A small model that answers yes/no questions on an image's attributes, trained from scratch: 20.0 epochs.
Rows from block 4 of the image encoder of a small model that answers yes/no questions on an image's attributes, named by matrix and row number. Rows with one number belong to one neuron. Each number is 50 + 15 x the weight over its row's rms, rounded and kept within 0 to 99. All counts start at 0.
After each neuron's rows are labels from the 100 images, of 14848, where the neuron reaches its largest size: "colour at peak" is the nearest of a few named colours to the mean colour under the peak; "strongest on" is what is common among them. Only what is clearly more common there than usual is listed. The data: rendered scenes of toy objects such as cars, trees, mugs and chairs.
# gate: MLP gate (encoder.blocks.4.mlp.gate.weight, 480x160), inputs 80-159
# fc1: MLP up (encoder.blocks.4.mlp.fc1.weight, 480x160), inputs 80-159
# fc2: MLP down (encoder.blocks.4.mlp.fc2.weight, 160x480, transposed), outputs 80-159

gate.309:61 49 71 39 41 32 59 42 30 62 55 38 34 56 57 63 40 33 60 36 93 62 66 37 46 54 67 49 33 73 56 08 46 44 36 64 40 37 57 58 47 31 59 38 57 45 53 51 59 42 61 96 68 29 54 15 63 50 50 56 40 59 31 59 59 32 35 47 43 28 75 20 28 31 42 62 40 83 75 30
fc1.309:62 62 33 35 62 62 56 48 51 69 63 42 75 44 39 36 36 63 66 47 35 48 26 57 78 22 74 53 51 59 53 66 46 40 68 49 44 50 34 21 61 39 30 41 58 59 41 43 53 36 53 27 29 20 55 63 39 35 48 63 62 43 38 28 25 80 45 39 68 63 60 49 56 42 52 40 61 66 72 27
fc2.309:56 58 57 41 59 46 52 60 63 56 53 47 41 71 61 46 65 64 54 50 61 57 29 52 71 39 38 49 54 49 56 74 37 62 42 56 51 31 37 51 24 33 49 60 53 45 62 42 69 39 58 54 43 55 32 48 66 44 68 64 79 00 57 50 40 40 64 46 38 46 55 70 47 68 25 39 43 88 89 45
colour at peak: grey
strongest on: light from behind the scene

gate.252:62 59 68 56 26 75 50 77 57 58 50 40 70 53 52 52 36 27 61 57 41 43 39 67 53 66 53 71 31 62 42 47 53 63 37 13 53 53 60 66 28 52 35 45 63 45 44 35 39 48 41 54 28 41 51 29 57 28 55 61 33 39 41 52 54 44 48 65 58 52 52 15 52 37 35 39 59 18 80 45
fc1.252:55 27 26 24 43 43 61 30 67 39 28 35 53 51 48 33 22 48 34 71 57 71 36 71 60 60 65 71 70 40 44 47 54 60 40 79 53 74 61 28 41 53 70 63 35 38 51 49 57 57 40 66 58 53 55 53 44 23 52 54 70 61 51 48 62 31 32 78 34 65 73 37 55 68 56 31 56 25 49 23
fc2.252:63 57 51 29 68 37 80 48 59 47 20 62 86 37 29 40 33 52 37 62 44 61 47 35 55 57 38 61 69 39 34 77 29 27 60 11 45 59 42 57 69 39 71 63 60 31 19 57 77 26 56 24 40 62 53 26 45 61 27 54 66 30 34 68 60 47 13 30 53 61 33 63 34 50 63 58 46 58 44 56
colour at peak: grey
strongest on: snowman; largest object: snowman

gate.18:47 63 51 22 51 75 55 68 21 53 60 64 42 59 33 81 83 41 22 55 21 52 30 42 56 27 72 22 39 49 39 48 48 47 40 33 57 37 73 77 46 30 36 44 46 26 57 55 71 55 49 48 45 34 44 68 65 60 62 42 61 33 51 65 40 50 64 21 58 66 55 65 37 31 43 40 64 63 41 56
fc1.18:54 46 42 46 36 58 52 37 17 28 38 38 38 55 74 72 55 58 61 67 31 98 34 31 44 43 54 36 61 53 43 73 26 58 64 51 50 26 54 48 33 36 20 15 58 43 50 46 47 52 58 41 41 43 51 47 66 46 62 49 57 55 39 47 30 53 43 34 50 93 48 42 43 43 40 51 59 61 38 65
fc2.18:45 37 39 44 62 47 48 53 40 70 57 46 54 31 53 62 48 70 32 16 74 78 19 47 57 43 54 62 41 62 82 43 47 44 40 22 41 52 31 42 76 29 46 68 42 36 27 49 38 64 59 53 55 75 47 46 51 40 76 43 37 43 60 60 37 33 52 55 54 46 58 63 41 50 62 56 28 61 75 55
colour at peak: black
strongest on: mushroom; white object; largest object: mushroom; its colour: white

gate.356:53 74 58 60 57 55 58 34 62 61 62 38 14 49 38 44 64 58 58 59 50 90 51 33 66 40 94 47 51 61 36 41 70 63 67 42 56 51 37 47 53 31 31 56 44 63 54 60 46 10 48 28 44 55 53 32 41 45 23 53 30 63 32 43 78 63 62 53 45 71 71 69 57 26 65 76 57 66 53 39
fc1.356:43 75 49 27 47 71 36 26 40 81 67 49 38 48 80 48 50 55 76 34 61 46 39 28 63 89 67 45 41 37 46 51 48 30 64 40 59 52 55 47 64 59 49 33 44 59 59 45 46 38 48 56 27 44 49 47 63 47 62 70 54 63 47 36 36 47 25 60 52 72 45 48 45 61 39 73 67 53 59 58
fc2.356:34 50 35 60 60 50 61 76 59 57 54 63 44 41 40 39 51 58 86 67 61 28 40 63 58 57 47 19 83 42 33 51 62 45 38 48 72 57 50 42 54 60 50 41 72 49 52 57 62 47 44 43 28 76 83 67 17 42 51 73 48 61 19 45 41 46 65 65 40 64 57 63 18 45 50 44 48 68 69 34
colour at peak: black
strongest on: light from behind the scene

gate.469:42 52 73 50 42 38 57 65 39 70 61 52 34 49 39 56 59 42 30 38 82 66 33 65 76 54 54 33 22 62 40 60 19 40 48 59 74 68 52 35 65 63 59 29 51 53 35 59 47 34 63 47 35 39 61 74 85 52 53 32 45 69 48 63 43 69 58 43 63 49 50 47 51 44 63 42 30 43 25 42
fc1.469:31 40 64 47 48 62 24 53 64 17 62 44 48 52 45 52 50 43 34 76 48 28 63 57 54 50 86 21 53 57 62 63 35 35 87 30 25 46 37 43 44 66 39 36 60 37 75 49 22 70 45 49 50 29 82 48 54 26 39 43 34 59 53 43 53 74 39 29 55 36 56 65 51 60 42 65 73 57 35 76
fc2.469:33 47 62 62 48 28 42 39 13 56 37 52 59 64 68 21 38 20 20 61 49 48 45 69 37 71 48 64 46 46 51 50 39 72 23 51 37 36 50 57 67 68 54 48 26 35 54 51 35 50 40 59 34 87 54 22 32 68 46 57 40 57 45 35 61 71 65 37 52 64 28 54 77 72 43 46 56 20 41 50
colour at peak: grey
strongest on: light from behind the camera; mushroom

gate.426:34 53 43 58 83 43 65 68 85 35 52 39 40 73 59 33 33 42 53 48 23 51 46 49 33 46 42 67 50 65 53 48 49 58 33 60 49 55 62 50 50 69 55 77 64 45 33 57 47 61 39 81 35 38 40 61 41 29 55 40 42 17 60 36 43 62 56 35 41 27 76 43 35 87 57 34 46 57 28 59
fc1.426:71 06 39 66 54 51 35 45 68 45 67 49 35 49 23 32 64 17 57 54 73 62 71 74 55 61 52 88 46 43 35 34 45 61 34 52 36 63 43 64 55 21 40 23 54 24 36 61 35 44 50 47 54 62 68 42 56 52 34 55 58 52 20 29 56 67 37 54 32 18 78 45 66 66 48 30 57 46 37 29
fc2.426:56 44 67 55 51 50 43 49 53 40 55 66 31 28 47 51 54 32 30 65 55 61 47 60 31 67 72 25 30 37 39 47 65 58 50 35 60 64 54 52 54 48 47 49 53 60 70 50 65 42 47 70 58 84 54 69 44 34 24 73 57 46 37 34 47 34 37 66 78 68 49 68 64 87 47 62 49 44 44 42
colour at peak: grey
strongest on: grey object; tree

gate.152:64 64 40 45 52 61 38 26 52 55 55 33 47 62 54 56 65 49 54 71 44 54 62 40 43 64 60 67 67 74 62 64 31 60 55 58 56 57 48 24 47 39 34 37 64 47 79 58 24 32 60 57 51 65 34 65 70 53 64 70 59 65 44 36 54 90 42 65 58 47 59 56 43 52 66 52 78 46 64 57
fc1.152:34 26 40 54 24 58 62 51 31 44 72 21 43 60 68 20 54 65 46 38 36 75 83 62 57 64 73 55 66 55 42 10 50 63 69 58 27 54 36 33 29 54 42 40 48 53 84 52 57 46 64 54 74 44 52 55 74 55 62 50 44 54 64 44 52 72 41 65 65 60 71 64 69 51 83 50 65 54 75 59
fc2.152:41 50 74 61 44 22 32 39 24 58 18 34 56 51 47 56 38 40 62 28 50 40 29 53 74 51 41 53 54 21 77 56 49 57 22 65 52 77 39 31 52 87 57 39 52 53 43 66 31 61 51 43 55 50 61 57 63 61 53 58 29 55 61 70 47 45 25 74 55 70 73 73 59 39 76 68 36 48 47 56
colour at peak: black
strongest on: light from the right

gate.50:48 69 62 46 76 64 38 46 59 62 65 51 27 49 41 31 47 66 38 43 33 49 13 22 55 41 43 51 43 54 66 27 60 84 51 33 79 57 69 55 65 53 39 40 50 55 56 29 32 42 70 67 30 43 74 60 23 83 64 46 30 54 77 69 53 42 62 65 51 52 31 34 29 40 39 29 34 47 55 33
fc1.50:39 50 60 57 35 28 45 57 41 55 27 68 66 58 55 58 32 40 38 33 49 32 83 79 60 42 42 56 88 43 61 32 30 60 50 53 39 32 58 39 38 59 57 42 40 43 32 55 55 49 47 68 48 44 62 60 54 74 49 45 51 65 50 45 61 63 18 44 49 31 57 37 57 49 43 66 44 46 42 66
fc2.50:51 62 41 47 41 52 56 58 47 32 69 74 73 39 53 64 32 55 44 36 41 27 50 41 55 11 37 53 55 31 47 78 72 47 77 57 79 27 38 77 50 70 47 63 29 73 63 48 52 54 44 48 22 42 38 37 63 39 12 53 45 63 39 77 41 56 72 49 43 47 82 49 46 41 74 36 38 47 69 84
colour at peak: grey
strongest on: rocket

gate.389:39 59 24 36 37 31 42 36 49 63 61 47 53 35 43 56 49 25 51 28 39 37 40 54 60 41 54 47 61 61 33 37 58 65 54 40 27 49 62 37 37 86 76 64 46 31 45 47 60 59 49 66 32 67 57 73 71 58 47 65 46 48 60 56 88 49 67 42 45 47 45 07 74 47 62 43 31 40 21 45
fc1.389:34 30 62 20 72 41 21 49 61 40 58 70 81 52 34 46 45 34 42 49 59 72 41 58 35 61 33 33 94 37 51 61 30 67 46 45 57 49 52 67 00 48 59 52 60 38 60 45 39 32 47 56 60 32 44 78 67 38 71 59 54 43 50 42 49 59 78 57 62 39 28 46 48 59 68 25 33 78 58 26
fc2.389:39 78 46 54 57 49 47 41 95 44 28 57 52 67 50 86 63 55 58 45 35 46 71 32 52 64 46 47 41 66 37 45 78 40 41 31 65 40 40 52 59 50 50 53 40 53 37 47 27 65 57 28 57 55 64 35 41 40 69 50 55 46 45 59 08 43 46 45 62 67 41 69 58 50 69 41 61 47 54 54
colour at peak: black
strongest on: black object; its colour: black

gate.85:47 28 54 37 49 66 43 64 53 55 57 40 25 39 56 70 49 17 48 34 51 65 60 51 29 34 35 16 27 42 30 60 28 50 61 32 58 53 43 59 65 32 61 56 64 63 73 35 53 53 61 42 57 65 49 48 39 46 50 36 44 39 59 65 39 65 47 60 71 55 24 46 46 52 72 52 80 46 65 63
fc1.85:42 38 39 70 45 45 53 67 23 63 34 38 32 42 66 69 65 45 33 53 61 74 46 38 65 54 40 65 68 69 65 38 31 78 28 45 75 64 58 40 49 45 69 23 37 81 26 40 64 22 57 52 65 50 63 36 66 31 32 65 64 34 57 31 31 51 37 72 54 85 38 42 52 29 53 49 59 39 40 67
fc2.85:54 21 20 72 69 36 34 30 55 63 69 58 50 56 60 31 62 50 38 35 28 62 42 51 54 57 52 50 77 72 41 33 65 18 41 37 49 59 36 58 42 46 58 61 74 55 69 27 44 70 42 54 67 61 63 38 62 44 10 49 25 52 68 38 44 50 62 84 44 49 49 39 56 62 39 42 49 47 27 50
colour at peak: grey
strongest on: lamp; largest object: lamp

gate.299:45 30 54 57 59 43 25 77 36 61 53 42 75 63 38 76 30 56 63 45 53 50 53 39 23 29 66 55 68 43 48 31 34 66 31 26 56 61 56 73 40 37 58 81 75 26 60 65 48 61 33 64 30 37 53 56 27 07 63 89 41 48 64 45 75 61 46 28 78 35 41 54 33 49 56 56 35 40 38 37
fc1.299:59 49 35 34 72 38 48 57 33 55 54 59 34 72 49 41 41 47 62 50 70 45 65 65 78 57 29 44 59 49 26 51 59 63 62 44 49 56 45 68 45 63 45 25 70 72 55 30 60 54 78 55 50 45 30 52 84 69 56 85 57 54 15 46 59 41 19 57 23 57 82 42 59 49 53 59 65 51 82 56
fc2.299:34 45 29 54 34 58 20 63 35 54 58 41 44 68 50 34 61 45 81 53 49 59 40 40 50 36 34 48 52 65 54 45 49 44 37 59 55 59 48 20 65 76 32 44 75 48 55 50 37 53 41 84 70 36 62 77 89 46 55 32 36 42 58 72 54 55 86 35 48 55 35 90 70 51 54 58 54 73 35 63
colour at peak: black
strongest on: mug; largest object: mug; barrel; largest object: barrel